config.toml
model = "masked image model"
train_examples = 61250
encoder_norm = "layernorm"
init = "trunc_normal_002"
shampoo_beta = 0.95
warmup_steps = 500
weight_decay = 0.1
Rows from block 8 of the encoder of a small masked image model, named by matrix and row number. Rows with one number belong to one neuron. Each number is 500 + 50 x the weight over its row's rms, rounded and kept within 0 to 999. All counts start at 0. Numbers have three digits each.
After each neuron's rows are labels from the 100 images, of 14848, where the neuron reaches its highest value: "lies over" is the class under the peak. Only what is clearly more common there than usual is listed. The data: made-up road signs on poles. In brackets: how many of the 100.
# fc1: MLP up (encoder.blocks.8.mlp.fc1.weight, 768x384), inputs 256-383
# fc2: MLP down (encoder.blocks.8.mlp.fc2.weight, 384x768, transposed), outputs 256-383

fc1.44:557499530517493614506525505588410488501485461450536553511564482467544446458586465533508455491461532569495512497474494445482461575539466560501544545567465590472519503397560802590654513450507496444487495500519514514538592536415590483446398563472561488532574548513520484474607510501562606431474518558414524554491541442497518493523566546532493475498469536507525561464485444493528452485548
fc2.44:429500459455574453479494575458576470556480513571559447533479532501476484569429518494564515573519524506485496551452547554511488449468496452481482461487565508562552534526463377448455441528462487490499529500462551414433486489573483524514550478536447496499453448475500484492461471538446519459507474468541508427485453516486497560508496506444524490495507507498459512519501508571490502533441
lies over: face (75)

fc1.70:507527455507488500470573463568478441483483428452517454515464479446581516432575502439509501504498546563475490453491591528502476488460441585455572523519495602499456508402521722540610465520527480483445526531449499494563580564398544485493480631538539433489550504540500513447586526567535628492513512600491503535504495460489484534516584522538450479533498474505502516450474503459572430471552
fc2.70:423467524534530570400453544439503482517544483552492490478575544561451499561449485566479452528506587492517477551510473536539443496567545454550454485565533482499594487466510412439480566512526517499503533507464521485491416457555536573465465412457477510520478468506499533548472511471462403450504462527504511454486555536509517566449509514468568581481474494530555506579535501533437525521382
lies over: rim (35)

fc1.158:529508532490511427523429486499463562444522470455536462494567508580499504441487549573509576436395465449629482475451485471512506468501503533508502523517518531420430531565444476553484517557606507509557535502536476602536471520516515497546427416552469564588533550468508532524518523519517543564468487561485489483424473421572428478455496511544515422448517499461467518497512489496611490559497
fc2.158:536446457511548519467554460454526426524544510630469479579478542425589490526514450455468398561616566534441551499580498531462461441483470497562561476529500511573639420503574491487519508446470538493444522554481555453491430493528484522547514494449582483458492529490581451477525415532463500415497523563520538455504484531448459442454438505447414502506491479554453461487486476562326513489461
lies over: rim (49)

fc1.273:517544487463438593438507554496449520516488403481522517472561493449476499521580470465456449461422497575503500495431425425502392492435498496424532517549581571528511471447499770612533531488471564434427531594470505522550600543416553443502422513491582425501558514497460466520564510542525545481455489581434488509490438524510577574546566516514531406488418486459548506489486513490456439501511
fc2.273:464466486556521438503504438522557514456490543541473503515440504511528495458494446528547588581518549498458495517553562581516561504546481465551533490534438501501513534523514403444503480480477552559555456464545539439478460514557467527494507565488398519494505500489441527555542467518500460496559521471531531463506544467491445470519451521487473517497497505574464536515519465530506492436438
lies over: rim (56)

fc1.222:476563437517547495535455449482498442444464506449537428513410527468500558513468527447435491525513532414542503435563539488516552445502507489554465577435484484484340509522473258393416461492448461537532497469423473595531432470584470570545584501437508565530488458531459573459452537478519489567494472454644424505468509461464491499499500483479558519449412452475558463470418471557465497455493
fc2.222:473533498464468443487518500466469490497548518483459553487527488493524466515500491517582492499478505484450483559482517494498549563465470487491527441507522505530527488464526554531514524573524515477421494500531519420456514548452493490524506510521479419493483486497491468529523431508487468480447533544444500475547442552534465519508472494524455465556512528528476544483497516467503486548524
lies over: rim (35)

fc1.132:535491500491502598506572506553483487528475466429545472511506484489562492490566486543504467545476493606510463514457502499466402534545455523457527460541512519456539519412536860595577495440469452453448517527494537502530657500417530474483447602498536480478524537532514508491536532514516621400494471529400516521511537445533530517489601538529493489530522529445520564545488456451536460492552
fc2.132:476513517502534506494512536493523485524527505510497471498521473512510482484470478502496526497521524484489514512518463508509511488495493491537493516498458500558484490500513396497519525510505514500495523497516501492479473498533522507483511476454494499539502474502475479472508512520478463498467490509523529495482494516481500504508524468477517524505518490554501508508519515522450490491495
lies over: face (57); rim (29)

fc1.406:423473491464440502432553477536480477551493485582471540530434491538503555527550431641549514479535443509514556524539606557556538497485430423554433428426551510417489489525554536472504557540574523483529461505540508557490525523488477464479378495503484431610535492468441457470487479529423467447494474505400528458635412413543518515510510486605511515539547544478492547562483547405465492442542
fc2.406:579524489492532510553493435489533486447534432419439501531503493487613459507460587385387526498519532561571473475541358435460481525564574531525490485572449450531481477531475479598501458479465488544511518510476550475575517490484584502466527528473593591500403560466543568493574543560572545518509456490610464577456651541493554472488565521378492424430503451531554519523553422530572548537459
lies over: face (76)

fc1.567:442514529496552407587458451418511450428522516483453528566399528518462555471447517415463493495575510383490478533536455485530572467452511514496506515519510455580485534549447301391415490559491535564532468457460493519472332504563437563540651512509476508503463493460478511523422504481472445574431473448630467470477492543501479440470424464504477526454459491515466386437474507470507487484510
fc2.567:491500495492475544445496480506461481489492530527485453432528482481504473546493509570499521508481513515493554485499528534487468543511485460543490526463480501415477483460501514519509539526518481487444526506546494492501532489497502460498405490471497450501497480531507477493511509499464509487544526502469504498481517511474486542501539476492556507512479472526530521563506535540487516516470
lies over: face (65)

fc1.596:456464517481521460488467469436528475477507550522487499525473505510503526509430555459469509476518473405526492528536472478537602443444553476541489516477510448490498493565441162412375477534509503564553491499561463531452343500572426575538550445484472540539474498477501491511428508488472446614504509493589471474520479545492509493504434438437515568462508495500479429488522517519494531500493
fc2.596:518523467503493481575509516497474516480458497485433510468460509449509481467495463480537534507477470514512522520492536495503411521530482533500536539505450519463522459500516617508547547462515487497476483461476470521506523504476506453517495515512506522403497469526538537523508484470466493484506497448502462530504503512519460507519508492540481446512512483499534530489502455485483549549496
lies over: rim (27)

fc1.718:568522447545520435473441450437569488527495492444528470544364499434539434481450567498530477497540599527487527504515643535516575509470399632489504592450571466539422532450502501462516516471479557457460488526430540486507522494504490558509567489532483502548512533484449522514494510420507551464508513508586584470479524450489446542484508471502475584496499486542481497446448576553510432449540
fc2.718:358575499479465542430540544518384513380581502497490507495561524576440527530457483463484446442484496454481507487446471547473504539516550418496495478531446594483551551458432466506500487523452484575525545438507474472522524505466468499462441525502540426521471488545455390411467489554536466522489482481443427479511515534500532486480584477500517417488464494504528512572548469523466527525480
lies over: rim (29)

fc1.735:499501455423524465511467507389555525586452525532593466461466505450441491549421554410455553437582520489449529436597505538468602462461499538529476567485520450562465545557531282448462521591524491468536512445517495511494486505573463621569608430428461523532438477449479541492535479508434405538541492568575465442595587566513449438478493458480494510559526510526434437471519525522435490479455
fc2.735:470540544562514504466506516552477430431536416445521502464527483555547494444537501510500466556439422512521499574402476451511469499526497488457480501480475499484560475433453523481516437427468488542515500567489474508526507517455493509436479482543516499518547522478487511495447533469499514478436497454453459575417414476498559546436463507501464498531441480476560581514480511471591534539522
lies over: face (82)

fc1.736:509462503478554428559499551350531437467534505476513485510505495500479561461394612440476546483547436439445527496591510477495570500478525503496568530502530399524475562537426297392423481583522539521459546459558525529456410489539453507502581434541447456533500507484399510551424481457505419596533400458601554514494496582551513409502481433494501563472512456492445357534443511556460502499489
fc2.736:460570484524430489419523427571445553470534506570463520477452494482475522534491416503501493540509486500523568478439473573529535546498477475509510474475457526481511459454552540518483485491476482506560464543432423556553482533483455512509468480449561503475424508492583462481544477500512472460497551535449473507502547463489492581460493512507507403548486445491535536455535520453470514504496
lies over: rim (60)

fc1.650:435502404467466586425566545492456597616484402494557500430514526505521496466529488504537481471536518604460603490445482493461443583530512494454444495549439530485548522465503673584606476406541461446420456513493478458492544487487499415518469495455465454430523438528517510475538467576563510380498438460395514518472450453558512572449539584484489433539465511452483593618479462572464487489492
fc2.650:540525476545556455498443509491490450461538494528520478539540520571476521460453487542470468541479522498497428521501473470424477499486441585486557402505523520551470465493543460480535512544470533549541513478475590510520488559498491626434521541507527497461538558474455473509534507483434512562495503536527548469524512442479475401544534467526491530517578517515481488431447532541472492518502
lies over: face (52); symbol (47)

fc1.719:477453538456446581522571536570525483539479450491511513482532475504498520501589433522505426513435477655533465520419481482534366512579504490496527503532491498453571486426569777585498454448523423471456490544564550485502682491401546437460422587513514573489519520515548528546560522535484572457502479512379522565573526480473545537542583510541492467500502567500509570569518512450536532527540
fc2.719:537472493499555512541472515492515489531500511484519494492525465494524489515533502491464513538482479435500531511527470499466563477496497536478493477486501492509461497502502475510501496512444510495517510479488481507502498521532500484482530483481498478487511489513513508482483491506478517503488487506505500502471484492518530481507498514486501549518534489524521506444518498470480452486491
lies over: rim (32)

fc1.205:519530507469515461538490532518555422557493435415521444525413456463546556558589499430496513463492579496530432417562464547479467470477498548472567530518545521520452423425497710572605520532454484513409579559511559490572607491482485451510494535426423460502593495547486450475546537487495540461490460581496561426476512544411546503584595417531513540522468497560510483496411451411544469500487
fc2.205:419504536512504490479574386559511577495531533532462566484550519446470485534472431588510409560514483494525499518541532545527455526493443439481467450485487586529543499491485394470451479491530595519543486539472499483482465493515565548541405527596461532471444514447522552508494464569564532414484580457567500437578618439547439482469520454464447495479480469459529563483453509518432459495509
lies over: rim (44)

fc1.209:472388501477575517548454436428526388392541526473482478549429523507459514483441508451484460492530455400520463457513500469530671423452532486529454584434518466525462498550451400537476541535527465495522475379552521609494420503585496493526581510500543563532480435463516506548442571509486507559586562534593374480521475515534507480497480466475449505503520504489571445463493505505493524423471
fc2.209:502526500531473521409468542549481513520569458488533494471559529467554496520557495571480524527452513579536505571511552538510457500536490476530532421514560500464504504462530487473468473552536490474493463565457461455501495542414476518532383491494468412544508516505474509465531445477471450512453457535427527463505478456472495499455462532503513516460473541505442535569526503512494545604510
lies over: face (56)

fc1.298:490618396485447461485560523514413585370544501537427470530569482540523523478548530444495486446484558520466566387512588462570437478465459511512454546496527533567467535499487576566543525545516556337388500504496451449535533490464457446396596480530476456501537483563433516481546544511505436518462498538447528573605440446435486498447507496511478511485503429442537485450477528558462472571549
fc2.298:461412629579574546461511406530511457568504508479531485518517558526525505459512440565510584525489493530521502613500472584436573524560488473487476453509502491505503494524559504470479518435413470595524461511486559548555508518506457539536426499482493518516571539513491541507477480488462498481581506478507480383378673575566522460464450530432570523457512546584387484516509533480516531437457
lies over: rim (29)

fc1.114:577428548450555458515448451472533390543532531448444491553440551500498511554491532480518489534484533383482516435499537543447585462456532522568504627552454430551497534550500435526452485543472434594531492462539594521492504529558535540495525436531512607470484474476595565494437581496460503574669440472527437538465487508537496475418455518471498489449548533607510469523531493494453502479540
fc2.114:404551499581536565539520563439507529501558480564560493415576532550512557467471537560454459528489527576523478525543468518578362444589475482461511500504593473465561494492472549454473516463501573454498504568460407449524459466483483517533436543557514493510525432541473431477572488454597506425385556527525587412533537481459476536598520425585487573520468472422537443495431449521476515491392
lies over: symbol (77)

fc1.223:473458514474522572506576466511461483543490532451455482539550416515558537495593494515502427525442506528528448547422480484507412518581517493479491425507473511471516474429496717557607418412480476515524540548525490502516653536435594451433412588493557522558556549565539491477549529498510627453460551534359548505518535520524524499544569500522463542436490525517548600535484430419564492556559
fc2.223:514505532542509492559483475511523451525474472456531487526507538458457438490497480509498554521550493494493576518530467484477550484488472505563559532500526503510451532565494460536451578558508494445443491495507529510445472467510459469573549502494484528369500502500514499499500452558475468515497432487595468479506498517467501536497512498488553531567547486498510475454513514492454481479448
lies over: backdrop (99)

fc1.175:502478539495457592482572516579491526507483473501494479547571449471527511444606429549501486478456498562517461513448496478511398517556481465485498452494477525489569535403556812591563468438526449475486522503527507464556711460405595432433404527471559566505541505557507536457526552532483612424489464548386533526507514482513507513513612523527461498469531516501538567536528442452574480549552
fc2.175:471500522502523470530504491495526455530507519467529508491516518483496467517491469499532497513513494486496536524526509488514527492511501527531520531507533502526491454523488455494499528519468496482536514499484501559448420482521471501530526504527483489483506527491512480534521492492517505507493541501508511494541535488505537505521469477480511535527504501508509444454519508483456508472498
lies over: face (51); symbol (29)

fc1.260:542414487506520502501535498423539518438508501449559474529451474463514586507469537424451540434452446400427522532602478435582535506458453555506602590507606434558450437481513480468459496537542572518536522459532432580480538525556497540501540439577487520496549507427407507563520482531570508519521518597482528540507493599481455526447446447469495492481448429506571398490510398516546456502470
fc2.260:481586499532479465499485468470477517493575472506504501484509630468486485471516438534486464510488469526528559472434576599526521493550534408494528441540427509515634586475492490499463460431421438476464555564403551439592454475453435502569434522423482510576465507591518492520559471469458497443531475511457468444484512466515492516460489536506444546457524521519532513511517514513467588462492
lies over: rim (38); symbol (31)

fc1.338:467527475485509455545473473465489474440503530473501459490452526520458545505454555416468533484525511392469595434558521526567633466475536532534495564494475413513457492540465222420406502592548479513582456457537488565508339499534470580620592439502541521537449485451559548532492516472432443578497523529635475403591540541511521478516437479480465597514520464552477415449540549558447478500481
fc2.338:509491508513502499467514482494545469503473508532471506450504481508541501491515461532493462528488446518542444569452457477465491501471444479505486503483520544464566524460473590479481490433503472524479517536505497464479508496497471495399460504485478494479507519518435503480494504516482524519501448477525478581417477488490473530430452514493520443515459473498514551545483504498536498462494
lies over: face (83)

fc1.449:458406474532508484459453494602608546544475502534461472511534445499488492452618453531520478448426532522432456451521440493476426496537516518462406482495473499532563521475491577510541538472422468480491518568517484445462551545436462492531385559436537563516571512556481495513531478486519488542502521376401521486468496510597473447530531486448565516460528484602488521571577470449520480553540
fc2.449:524490541526517473505498431393403447497508444581478483518488554493530519490448485487422516512494503505536506553456516523531511547497557441520626487531585430447510556469509513505476512483576570471567497454475595494461446488578542438490585492527512515370506524488567470598467536552499555450536474595566534450539424497493490533463540523541457520539521514441455474481425487543435553439512
lies over: symbol (30)

fc1.138:484434519492529609448486498464448485578568492563452492515503492516595458523542537687490499461521534560546512564538513577535464520545514401504437467428527526421576574526566626459430498539449490545469450520374559499422544532512517530459464552456513518475519415533459474408425414461575515452503505421521510496406507390550559506500624509478472523488494485459472520576438528490531533478558
fc2.138:492477490519487507477495515531478540496535518452471573510524553487455512447432439426514528451546538465473497460564525463524490485482482603487563390594535456571383492429482425551547532534506516453522579496568473479539477462415558487507503539526516418528500513540544521539602466485469415496485498534401510392651532614468489495532494516473511494472533542508455511480582399490437489532527
lies over: rim (53)

fc1.352:483477529470456593521530512573497470485460542482531512544527395448480537536588489472499518542461448598499498476459551470527479478606511487457498437576440496446497431427512693608623475437516440451454527529563480549564595552457573407435339545368553482544542507539524459505517525526543510478463525523382513515505485511536558551533495530519442484463513535518481604541543489461562520482501
fc2.352:513457526462586482473521450505511440550491484513503481470550543508559460494481536525502411549510530476545449521491446543418489495493471494525480557474538468474533488503522470504417542509495554549550444464483538498420538472504519494509558507576488607419507463513488560521516461538464525466517463485517495496520490534493456443467499540458531562532494507524491472468464478534456439486426
lies over: face (63)

fc1.40:500400464437469528441504444397581555516506496550534440485507500554524403530428524504503558510460532527460476509469452593514510447506504493488493529509468444377524492612491361463416598559505468527504510467543514461531423534552436583575492456429496529408429466528503533413479559427446505556501496536584460413547554505510452471520573446473489517493554547530424561531517525436484530512524
fc2.40:498600507552491543539525655557455525495569480464442575471497536487560573434463556478554474456525443517572469553470502436456449477501430496476456557554535456649581497460549508472530451492499486480544506562480502535530491501448506537492509470557476530520459423479469476564574434511591513437450522508483517552525470496500483516498447555532450452518496466478499486398492425502499411476492
lies over: face (83)

fc1.358:550511510492444540503551550550511520529477450469526499512542443462533450499582456560524499516472496599520445528444494498460385550551479536447509473534508516487541492416556856618586530466500488457466547541497533477530687504394549459461398533495539507509526542505491495500537533488475605399492472554366546488497516472488506489546581507550468480494502527507494543505535468468545469523553
fc2.358:475502519500522525481509488492532511498499523510520488500468535507516513463463478496498494503483500508479531500540504500535485522493507478522529533497510505542516478532508386452492485477456490507517490474496500498493435458540500502515532511498491494521482500511505487509488516516529482509496525494545502509515521508526520511493495513478512487505501512493518493511489513528468490483483
lies over: face (64); symbol (33)

fc1.750:562475523513484551496589512573534508521490457454524454505538483501529446491564470562534495562450501591507419545498499494440404557536467503488525507511503535438503476431547842594567502439441538502471495529438533467484679475441526501447438573543506479518571514525489457444516500505514609428509488542434471530459520442493470519502611436571483499528507534473534543516495449437580492514553
fc2.750:457524484510459538503452522493482530535489510510508544522502458486502496524475484519517514418509495475481568485543531512597474477508514474487494477515513502602457532515507334514530509558483476419494567493533499523528414505479549472510507465449503481527468514504493482508515539522539448462488538515478576464542516563441512500532490559426479490455504487492470498520528528538452496482504
lies over: rim (70)

fc1.231:550537485559514537567444651527490497455497503441463478473459527488457476505650433534467462476413559496506457526595489470501496427474536513635566566533542465476500569498548629536446537426418586533544498461421518500393562463482508510469538533460472557477553524626437519410511528486487524561517492528506562529548528428464484536575571455466492572495508585574471529459526582508541433522518
fc2.231:395474543493533434433531468530479533591477493511556562529495561401514489506389483537527538457535535528472579593428611557548436530602529450443486382477489604566444464409444432511525511553487476503475483464525514415591505483456473496601423440558431524506524500472515496498495441601513422392450560375468479363471514553548494531490437490480483489481484477483526466495504561457485577547478
lies over: rim (34); symbol (33)

fc1.372:477505567451514437490466499460527523504508507508520512505513552491475543484347539538436568496560460430493573492584568521602598484471478475595438508482497501523403449531553287418385417574554531487494475481470492517477429553573512579518524461467441590471417484423524487524473524539525429572457453427554484448460481563473434452485440425419509391504505478492438411491471518490510518455492
fc2.372:524526413531508533498530488523425516452531522471478511461552508511607484482531450523539449523465534526543453540471428496497367541530539489449580454470512430455578479501507517484463542517473491533446538508527479508547524511495419467554475526571527427482494438599507531536568506450474536463524567511450469524522424429562540563493513566574465509467471494492512499452484425523514460525468
lies over: rim (30)